{
  "train_examples": 26041,
  "activation": "gelu",
  "steps": 11600
}
Rows from block 4 of a small self-supervised audio encoder (BEST-RQ), named by matrix and row number. Rows with one number belong to one neuron. Each number is 500 + 50 x the weight over its row's rms, rounded and kept within 0 to 999. All counts start at 0. Numbers have three digits each.
After each neuron's rows are labels from the 100 clips, of 14848, where the neuron reaches its highest value: "peak on" is the class under the peak. Only what is clearly more common there than usual is listed. The data: drum patterns on synthesised drum kits.
# fc1: MLP up (model.blocks.4.mlp.fc1.weight, 512x128), inputs 0-127
# fc2: MLP down (model.blocks.4.mlp.fc2.weight, 128x512, transposed), outputs 0-127

fc1.302:486486428474373542559587540520373522523430508560541584513565394497432501546538567682504517534492507501456463459525518532507388508496440477450508481593510465454445428504469560501584470543476562524500479508433565456466455571533498426575530557500566444530470513473460482551531449454529542524497519556526453580484478467549471516389553452530488516539463437542524505519546550519485487414478
fc2.302:501497490491564400457541470511486455459518446486473569502559548517491535484547520488436470397606524511520433548422464515486529390473505464399438484461440466441530516558543447444544588560490531468467555501561555518443514530479539555379521459526482388487551537484523467544449429484545456506551449426470540469499556436453527529465480568511523525438564491465517482545498577503509504462715
peak on: snare

fc1.424:435572612476572517539479480473555467612442425484532540411510545483549405500451499436516472577453579494465436527566465459466512422540476432464514511538464505534473549553501540545427488570481487502492529519564469461560402562464485606433453489523566494492497618512451517574522453461540521495515557495466559519545430442541449432498437505559434380498520506513518422501512546553477630536478
fc2.424:430481479530450569450503499465594576463482533452555483493448485441522406526421481417466558512510476485440415487466494521499457479517498507448539504554647592496452447540508471464507504575483426470511548523416575430473511529551512397609512514464444483522565380520423573543520455447525491534484574522501472581519581498497506457413466471523460464498536518503536499509375494469477370571513
peak on: kick

fc1.446:567377443483476564526524554424552510477487500409502519472560458504526401510478521515502492495478505534533525486474496526542510536469436515632570530504479449485517611336404469517502472543510496561423482543526524484511525520432564539488579528527507519525495627423501459440467474437552475581508446549588590542582483460501453484504530485458550545573425580545528520499521501394561504432477
fc2.446:560435514483421599547486511461500525495460551468596542493630466500440434466512487506498532520483442458464481508468502450490470513445557610429496500477500486480552561371444543463489433438546499467443542441523535448443488505548497481527504474567594494510564455492507393489495543521584387477518545546493467421567445557503461466608529541411435500583578525563449484565543565588481503443505
peak on: kick

fc1.95:513391461515480519556473476495424554505557505523599597509511491477456542523555494520469485424527497490448512539474506476474419578508455551388526479525460484502534515364498492519530425487503491485531559415490538445453484471519508562617467434529508491535511445475438466551576635517492503493462489545572430508310561571498587559442517485532498503446542493538430506520507527516565554405544
fc2.95:468484440488524405408442515533392492517473485559598594410533551503489515517496515524418502607520490546437403429541500491522547469437460499552532467448594642512506498423504439494501539494516464525477549538413472488554392563548594451545506516547568382515497506518499491477577492576442560471604570522483503516449470453479533454495444488529494486470439518561547552478533448545510471453469
peak on: closed hi-hat

fc1.293:400528428542510467403510541494545442505542449587459426489487489572437490496595525461546447581451558471514456429512529472439509504430464473494451567447484436538491489508468539544510538529499507534599542531612459505476505438543491555554518531504509426432519447600462427533576538474516465525568576593534472396503432498572640560480597505495529468480496502605465433469497495537547458463495
fc2.293:391525547522518412572429509507539484509460486492604491464511423420519436470527463508529569388393527548452480554500497507571444572451449496543503480440498538459398508525466534454576530476488498448492472443477456521470512528515458488540593513466458484478453444566464461518523495452465555471427519601464463551517463500544602493381481499445387572556490611538588477484536542480516604533466
peak on: snare

fc1.84:530486433444538473557539513411466517527608440546434574503526495512492504496533547508540401532529521500562450489514414455389503603536456461492514497436526477418502535477534503489524614451534408502541475524447469552500533633530521492528516510594316555613527475526494472517548484595493479452493499416514534454562514489529498618448520549501441488432521560516532561495521542521457490481486
fc2.84:550524575456535478512579569535472435512485534470453501476466556535536539467513442483506394500523453531588490501508603443472495441547489523414563516442481525447526511535476487476478552457476519509535533528488565577580487567421580450450472483529345474582457509439423448521494450548567467474435582542490542423593482456507547402545474381517443472453566564536456476446414590507483507524510
peak on: closed hi-hat

fc1.243:498468419457477450535476495541457429462432558499451532554438534457584534363537428570412544520469490508441516406574389595547480554422504508542441556498507484571499484564461548479558478523499490537454522504445447430465440517438487449422481533417496542519524519462485465535480443508560497487497498591529465415484423416502456607421471508407497515535489508500414412554549459515503524565549
fc2.243:519476487507561520537509497485499566524522555490429505566466541510484647494464426441433496514580515509592568452415520513543511441499619515394438572522552478483516473495469488509631503510512593411462448495457471478461535499503506463457459514468465533525550536528497506473491514568516447530460478510564614532480502517515459457413531488418535381607598538522444405410517501475469433510581
peak on: kick

fc1.511:396492496461486470567602485518468431479521474418465584518400463489501532580478416559429541529409555512486547536516517455450542476497564454524509551506542546543590465541484613473506525545421549463482532514586596564440478525472543445540485526559468465468443545525533498525379464490544458496490531468501603543557500441601482405475554507485505386529471496548502464571454526569561498454568
fc2.511:411559565562490523453576470502514586564476552578572579551499450563498562542385419511545511388536392501574554482474521509460517487531499486558502500515499487573505468487490411484453520548545558490557526505507409488363475470477531568568536491443522502531473515505475422494463465484508544458479469455486377422560467507589431543482455439544487553527474548597503527548520464439448552563561
peak on: snare

fc1.191:594461493469563535457514495579486389460508431581541490514458467558436462515483510520446549565472503496455534445447431544467487450499551559534459560509431572442486467531526517492509488490483580503513523478374441491509383600565536444469490484514545450605479572483490452476610479550441502505477535496469487464494509446415472493478479485551486594565530451561443366553492494400495607517418
fc2.191:541418545520462461590504473491470606467513599499408414584544481447598502439462521543409484407525479524547456502551564493459477439484498525450476499600531472428527404469534489515520515495488429466421554494523574522569459576502516472505507494432466492473475515476556484533533420432521566538431417473450433485461459498421466577472529500530516386448546453535482476532488515620566393497513
peak on: kick; closed hi-hat

fc1.161:425486487502458461514417469453515528439448596573558584570451466531577455444469470481506406445545559456452623467523453543507451529552531497515521499616488474501476450499558555475577421562457442457424551420627478389483439530433475488457501587545486488424480542541416421464445477491533506505498501487488496520468431456405456460537514432516530610471482507542474505474472470529512457453468
fc2.161:469529595503514494476402522487594539476436441372525539519450482523462480556514507560474444517452438516486501469434481498512488555576470540494512525590429505439435476542530466530511511628452522539522572505373469402555438474384515525456507540474530521518491470525648498558457479490541478477452466497489598478464494604442486485575583532440448461516531420481420495510496523552459514480404
peak on: kick